Weights of a small masked spectrogram model: norm groupnorm.
Rows from block 3 of a small masked spectrogram model, named by matrix and row number. Rows with one number belong to one channel. Each number is 50 + 12 x the weight over its row's rms, rounded and kept within 0 to 99. All counts start at 0. After the name is the row's rms in percent of the matrix's.
After each channel's rows are labels from the 100 clips, of 14976, where the channel reaches its highest value: "strongest on" is what is common among them. Only what is clearly more common there than usual is listed. The data: struck, bounced, scraped and rolled objects made by modal synthesis.
# convs0: first 3x3 conv (model.blocks.3.convs.0.weight, 96x96x3x3, each kernel summed), inputs 48-95
# convs1: second 3x3 conv (model.blocks.3.convs.1.weight, 96x96x3x3, transposed, each kernel summed), outputs 48-95

convs0.47 099:16 61 60 49 67 55 42 63 37 55 57 38 41 61 46 51 60 39 59 69 50 61 67 68 53 33 38 53 38 69 62 68 46 58 46 55 32 41 58 53 45 56 56 46 43 55 58 72
convs1.47 092:46 49 73 68 30 69 50 40 42 50 51 39 52 52 42 43 60 63 43 21 52 46 59 62 37 77 30 44 45 36 54 28 63 64 59 64 72 52 35 47 41 43 38 40 44 48 51 36
strongest on: one hit; clamped rod

convs0.77 110:28 36 60 48 62 68 48 33 40 58 57 38 14 65 69 50 51 48 61 51 60 52 46 46 64 61 41 36 50 56 51 47 41 61 55 61 64 49 50 37 44 35 35 54 46 47 31 56
convs1.77 111:43 57 48 36 45 58 51 29 52 32 52 52 33 57 53 40 27 55 56 39 69 42 49 30 27 55 12 27 62 39 53 37 59 37 64 54 56 50 39 32 28 53 56 49 56 41 39 48
strongest on: repeated hits; clipping; text has "clipped"

convs0.87 106:56 58 38 43 49 47 66 78 52 54 30 57 69 66 43 38 41 49 50 53 51 45 50 54 66 76 52 39 53 39 35 59 70 61 46 64 51 43 29 48 36 52 46 39 61 63 40 54
convs1.87 091:36 40 47 62 54 49 56 45 50 47 57 66 55 62 42 57 45 47 79 69 48 48 33 59 37 51 59 61 38 38 55 44 51 56 47 56 41 57 49 50 63 46 67 64 59 51 65 58
strongest on: bouncing; one hit

convs0.18 101:43 47 42 33 52 20 59 47 28 62 59 50 68 48 37 82 44 46 50 59 68 49 62 57 59 59 50 53 62 32 41 18 50 50 39 44 51 49 44 48 60 49 41 39 57 51 51 66
convs1.18 097:58 61 43 52 47 45 53 52 51 66 68 54 36 40 53 58 52 59 66 51 43 45 48 38 76 59 47 57 33 50 59 43 56 65 63 61 43 44 58 53 34 47 67 61 42 41 47 61
strongest on: rubber-like damping; repeated hits; rumble

convs0.36 104:31 78 49 65 43 34 72 44 36 48 31 29 51 52 40 60 59 45 62 38 64 30 45 72 62 42 54 66 31 59 68 60 40 48 55 58 45 58 59 53 49 52 47 54 45 51 62 29
convs1.36 099:62 43 68 45 49 51 56 42 54 40 27 41 39 58 42 74 53 59 49 50 11 57 36 59 41 53 46 63 49 49 33 41 41 46 67 40 47 57 60 69 57 28 35 45 41 40 45 44
strongest on: bouncing; rubber-like damping

convs0.78 130:31 35 47 62 43 33 53 51 35 40 39 48 40 53 71 56 39 65 72 33 39 45 55 53 48 40 52 38 65 35 54 64 56 43 55 84 45 68 54 62 44 71 42 47 47 64 58 62
convs1.78 127:53 27 48 47 56 41 50 48 64 47 47 51 59 57 54 45 61 71 69 56 38 27 40 57 60 42 56 37 42 49 59 60 60 53 42 49 44 65 48 44 59 83 29 46 51 54 32 53
strongest on: white noise; thin (high-pass); clipping; text has "clipped"

convs0.1 108:45 41 33 41 57 39 50 36 37 54 66 49 52 63 73 30 43 38 49 59 62 58 45 64 42 60 20 41 43 25 51 50 63 44 59 47 35 59 39 51 33 65 41 46 32 54 62 56
convs1.1 090:69 75 59 36 58 67 64 40 60 61 52 65 52 46 47 48 53 32 39 63 53 78 66 45 58 41 65 56 66 46 65 51 44 44 55 66 56 62 43 50 54 55 44 58 48 52 05 54
strongest on: pink noise; thin (high-pass); white noise

convs0.61 084:50 78 56 61 53 51 57 59 30 15 61 37 46 52 35 62 29 67 72 61 40 47 56 53 58 37 17 35 45 27 26 45 62 44 35 50 34 47 39 37 52 51 63 62 47 61 55 56
convs1.61 094:51 44 53 62 65 54 56 70 85 58 47 52 61 55 55 52 55 48 58 55 74 47 43 63 61 55 65 53 47 59 62 56 57 58 51 56 46 62 58 52 65 43 60 61 37 62 65 51
strongest on: striker: soft; bouncing; text has "noise"

convs0.2 108:51 58 61 57 50 24 71 29 58 50 66 46 62 60 58 64 49 62 50 54 29 62 42 61 52 70 34 43 48 56 57 61 47 32 38 54 22 30 52 60 52 23 45 37 44 56 38 55
convs1.2 095:60 62 49 51 56 68 45 51 57 74 62 49 56 20 40 44 67 52 54 42 58 46 81 57 45 41 59 80 59 67 51 26 64 34 62 51 52 51 39 43 43 32 68 63 42 62 35 59
strongest on: bouncing; white noise; pink noise

convs0.37 109:34 20 51 58 37 59 61 52 46 61 52 58 31 46 36 46 42 58 52 43 59 27 48 48 56 46 66 45 58 44 45 46 43 33 61 49 43 42 68 29 38 48 67 64 58 56 59 32
convs1.37 111:54 36 67 46 78 45 64 42 51 34 43 43 54 44 45 77 44 49 53 46 47 46 58 58 53 29 48 40 70 45 65 49 46 44 54 58 57 51 50 43 43 48 71 74 48 33 48 54
strongest on: one hit

convs0.43 091:28 41 43 46 46 48 43 55 43 47 61 41 43 61 55 25 39 68 36 50 38 72 34 46 51 43 53 33 33 68 34 58 33 45 46 58 38 41 35 51 44 71 36 45 43 38 48 51
convs1.43 095:46 58 50 58 61 62 50 58 45 52 84 54 27 41 56 53 32 38 58 49 51 55 58 28 60 43 58 44 40 78 39 65 39 46 47 55 33 49 58 59 46 41 52 46 41 54 52 58
strongest on: thin (high-pass)

convs0.69 087:40 67 50 43 62 51 64 48 36 65 36 60 46 47 36 48 62 66 54 53 82 60 48 72 51 49 32 57 75 59 48 44 28 56 53 49 46 77 45 27 42 50 46 65 50 37 47 75
convs1.69 093:56 61 59 58 49 51 70 37 59 74 55 44 51 39 53 60 32 70 64 37 60 52 53 41 47 32 49 60 51 34 38 66 63 40 57 52 52 60 33 68 30 53 56 53 58 50 36 34
strongest on: striker: soft; one hit

convs0.79 099:47 53 57 58 46 52 57 32 68 37 65 47 61 40 34 44 60 43 40 68 59 68 48 77 39 50 54 29 65 57 38 74 54 45 32 58 60 29 56 61 65 53 45 59 58 41 63 43
convs1.79 105:58 47 44 39 46 64 40 59 36 67 25 69 28 42 49 71 33 43 44 69 31 45 70 39 48 41 64 56 67 47 57 44 36 70 45 55 45 52 36 44 67 33 69 36 48 54 48 47
strongest on: white noise; one hit

convs0.80 085:47 73 42 62 39 45 58 42 45 59 40 37 64 52 49 34 46 49 35 51 43 40 49 48 68 38 46 49 39 61 47 29 52 75 48 35 58 29 47 56 53 66 57 47 43 46 59 40
convs1.80 093:49 48 47 35 58 62 73 49 60 56 34 47 34 44 42 49 56 61 45 57 54 67 47 36 49 68 63 37 62 45 40 60 40 39 47 58 29 50 64 64 53 59 43 43 53 42 54 53
strongest on: small; text has "noise"; material: rubber; clipping

convs0.89 112:47 32 55 41 46 47 40 50 39 35 39 58 65 29 55 71 47 54 51 68 55 27 53 36 50 64 52 38 38 37 67 46 42 50 49 32 42 45 33 45 26 45 67 40 60 43 49 75
convs1.89 087:53 62 35 24 54 48 74 59 57 48 66 42 60 52 61 52 48 63 37 59 38 42 36 56 44 50 39 54 46 49 68 60 53 36 38 61 44 61 59 49 56 60 69 55 32 46 35 51
strongest on: pink noise; action: one hit; muffled (low-pass)

convs0.39 106:19 31 42 61 40 45 70 39 70 48 47 60 59 50 47 14 59 30 50 55 50 41 49 49 64 47 48 41 49 64 45 53 23 45 49 59 56 35 50 64 47 60 49 43 29 39 38 65
convs1.39 116:42 32 50 65 38 70 62 48 41 49 61 70 55 55 45 35 63 36 75 61 63 45 31 37 56 60 44 49 30 63 55 31 49 48 51 75 66 49 44 41 42 38 41 45 50 41 50 31
strongest on: one hit; white noise

convs0.86 120:68 42 29 40 35 44 48 60 41 51 25 36 40 63 53 63 53 58 42 48 58 48 46 65 32 72 39 63 55 64 54 55 47 52 39 67 43 50 44 59 41 49 28 49 39 34 17 43
convs1.86 117:50 39 40 39 41 27 31 40 62 60 35 49 57 58 74 38 57 73 40 42 49 62 39 73 45 67 37 57 48 57 39 55 60 58 49 52 54 49 53 40 45 46 68 70 59 56 21 49
strongest on: steel-like damping; clamped rod

convs0.58 127:43 44 45 52 60 41 44 62 42 52 47 30 41 64 64 47 47 47 60 43 51 49 24 47 38 51 47 45 58 65 39 62 33 38 52 46 43 56 42 36 50 40 31 46 39 57 31 62
convs1.58 121:60 50 48 63 62 64 36 70 45 61 46 38 43 51 45 46 43 46 54 44 23 41 48 46 57 67 58 54 55 70 56 43 75 65 53 56 52 40 43 59 36 42 47 84 60 48 66 65
strongest on: small; repeated hits

convs0.90 112:62 62 45 62 58 69 42 52 61 54 58 44 38 36 46 80 49 50 39 54 39 62 43 49 21 61 54 50 55 32 54 45 45 52 45 68 50 40 51 70 57 56 59 38 57 23 71 42
convs1.90 102:43 60 51 51 53 44 45 46 39 49 63 62 64 47 43 32 45 34 59 46 47 51 43 43 49 51 62 74 55 57 12 47 51 51 67 39 62 50 66 60 55 41 34 43 37 63 72 15
strongest on: one hit; pink noise

convs0.6 102:63 65 63 64 47 35 49 55 48 38 36 32 33 35 48 59 64 59 64 44 46 49 52 59 28 55 66 65 47 58 56 67 60 49 50 44 40 14 65 61 51 47 49 47 42 54 63 34
convs1.6 110:33 45 43 57 49 63 51 36 58 42 54 63 45 33 60 38 68 47 59 48 72 49 40 58 61 42 47 54 45 37 31 37 27 64 29 33 61 57 49 50 62 45 51 45 45 53 42 66
strongest on: striker: soft; large; reverberation; text has "reverberant"

convs0.72 093:55 39 56 55 41 52 64 53 48 30 62 62 37 38 50 61 46 64 21 33 57 40 57 40 40 38 63 27 56 30 39 70 39 42 46 48 58 38 40 54 50 31 45 53 66 44 58 47
convs1.72 091:62 72 50 47 54 40 54 51 60 29 57 47 54 43 80 71 34 52 54 58 46 40 53 46 38 41 48 39 34 36 39 66 48 56 29 38 42 50 62 34 53 40 55 38 53 62 61 70
strongest on: pink noise; action: one hit; membrane

convs0.83 092:45 49 56 43 55 74 61 47 52 62 49 49 72 40 39 42 52 44 45 56 36 62 48 39 57 53 50 48 60 55 61 55 45 64 69 66 59 54 53 48 85 42 55 57 62 34 58 42
convs1.83 093:48 36 54 48 59 50 48 52 41 38 41 32 34 45 42 58 42 59 50 40 42 55 61 35 62 51 48 50 48 76 52 57 27 57 48 54 43 49 49 63 39 52 47 63 38 45 58 45
strongest on: one hit; glass-like damping

convs0.68 111:63 46 60 38 59 67 58 53 46 47 68 55 41 64 59 49 56 65 49 71 49 55 59 50 47 42 42 44 73 51 60 66 57 70 46 46 41 59 56 63 41 60 50 45 52 33 54 36
convs1.68 100:42 39 47 50 42 47 58 49 45 54 32 55 42 37 54 38 62 44 42 31 33 58 37 51 53 46 28 45 41 47 51 37 55 70 48 59 64 29 45 48 43 70 40 67 21 44 30 50
strongest on: striker: soft; reverberation; text has "room"; text has "reverberant"

convs0.74 106:52 38 44 68 36 60 48 50 30 48 50 44 38 50 37 58 52 56 59 36 48 36 50 53 52 56 40 49 43 37 57 31 60 38 33 44 49 34 41 54 40 35 58 42 44 39 44 45
convs1.74 117:53 38 56 57 41 45 53 32 38 51 55 54 45 49 57 43 60 56 57 47 52 19 56 44 51 47 51 40 55 29 47 56 64 70 63 52 45 66 65 63 69 58 42 71 56 65 67 57
strongest on: repeated hits; rubber-like damping

convs0.21 115:32 42 68 49 48 28 46 42 47 45 59 34 58 81 65 23 58 57 45 42 62 52 39 66 41 47 51 37 60 71 58 37 32 47 60 70 44 46 25 38 48 64 50 42 37 55 39 53
convs1.21 100:46 42 43 47 46 52 63 69 52 63 48 64 38 53 46 24 49 41 53 41 62 20 34 51 59 47 48 72 45 64 34 50 53 33 64 52 66 61 74 50 63 44 26 66 47 53 52 65
strongest on: repeated hits; white noise

convs0.48 136:47 54 38 31 37 33 47 62 45 59 51 59 53 58 47 83 49 57 76 64 32 41 72 48 56 35 55 55 61 45 36 46 49 56 44 73 45 45 50 43 45 46 36 58 61 61 58 53
convs1.48 133:59 55 48 54 36 50 65 35 49 47 63 32 49 43 57 82 48 43 67 66 67 62 42 48 74 41 50 58 42 46 69 53 54 49 57 55 47 37 38 48 59 57 55 38 40 49 55 51
strongest on: large; rubber-like damping; clipping

convs0.75 083:34 60 53 38 46 33 37 51 63 23 38 33 62 31 11 55 31 51 44 31 45 57 47 61 37 58 34 41 42 50 55 56 40 62 61 41 46 41 30 36 51 33 69 35 52 58 55 50
convs1.75 090:54 54 44 66 52 32 50 39 44 61 54 41 62 55 68 50 43 55 47 37 65 61 48 57 18 90 63 46 62 57 41 59 36 34 62 51 39 39 54 57 52 41 46 42 62 72 55 89
strongest on: repeated hits; clipping; text has "clipped"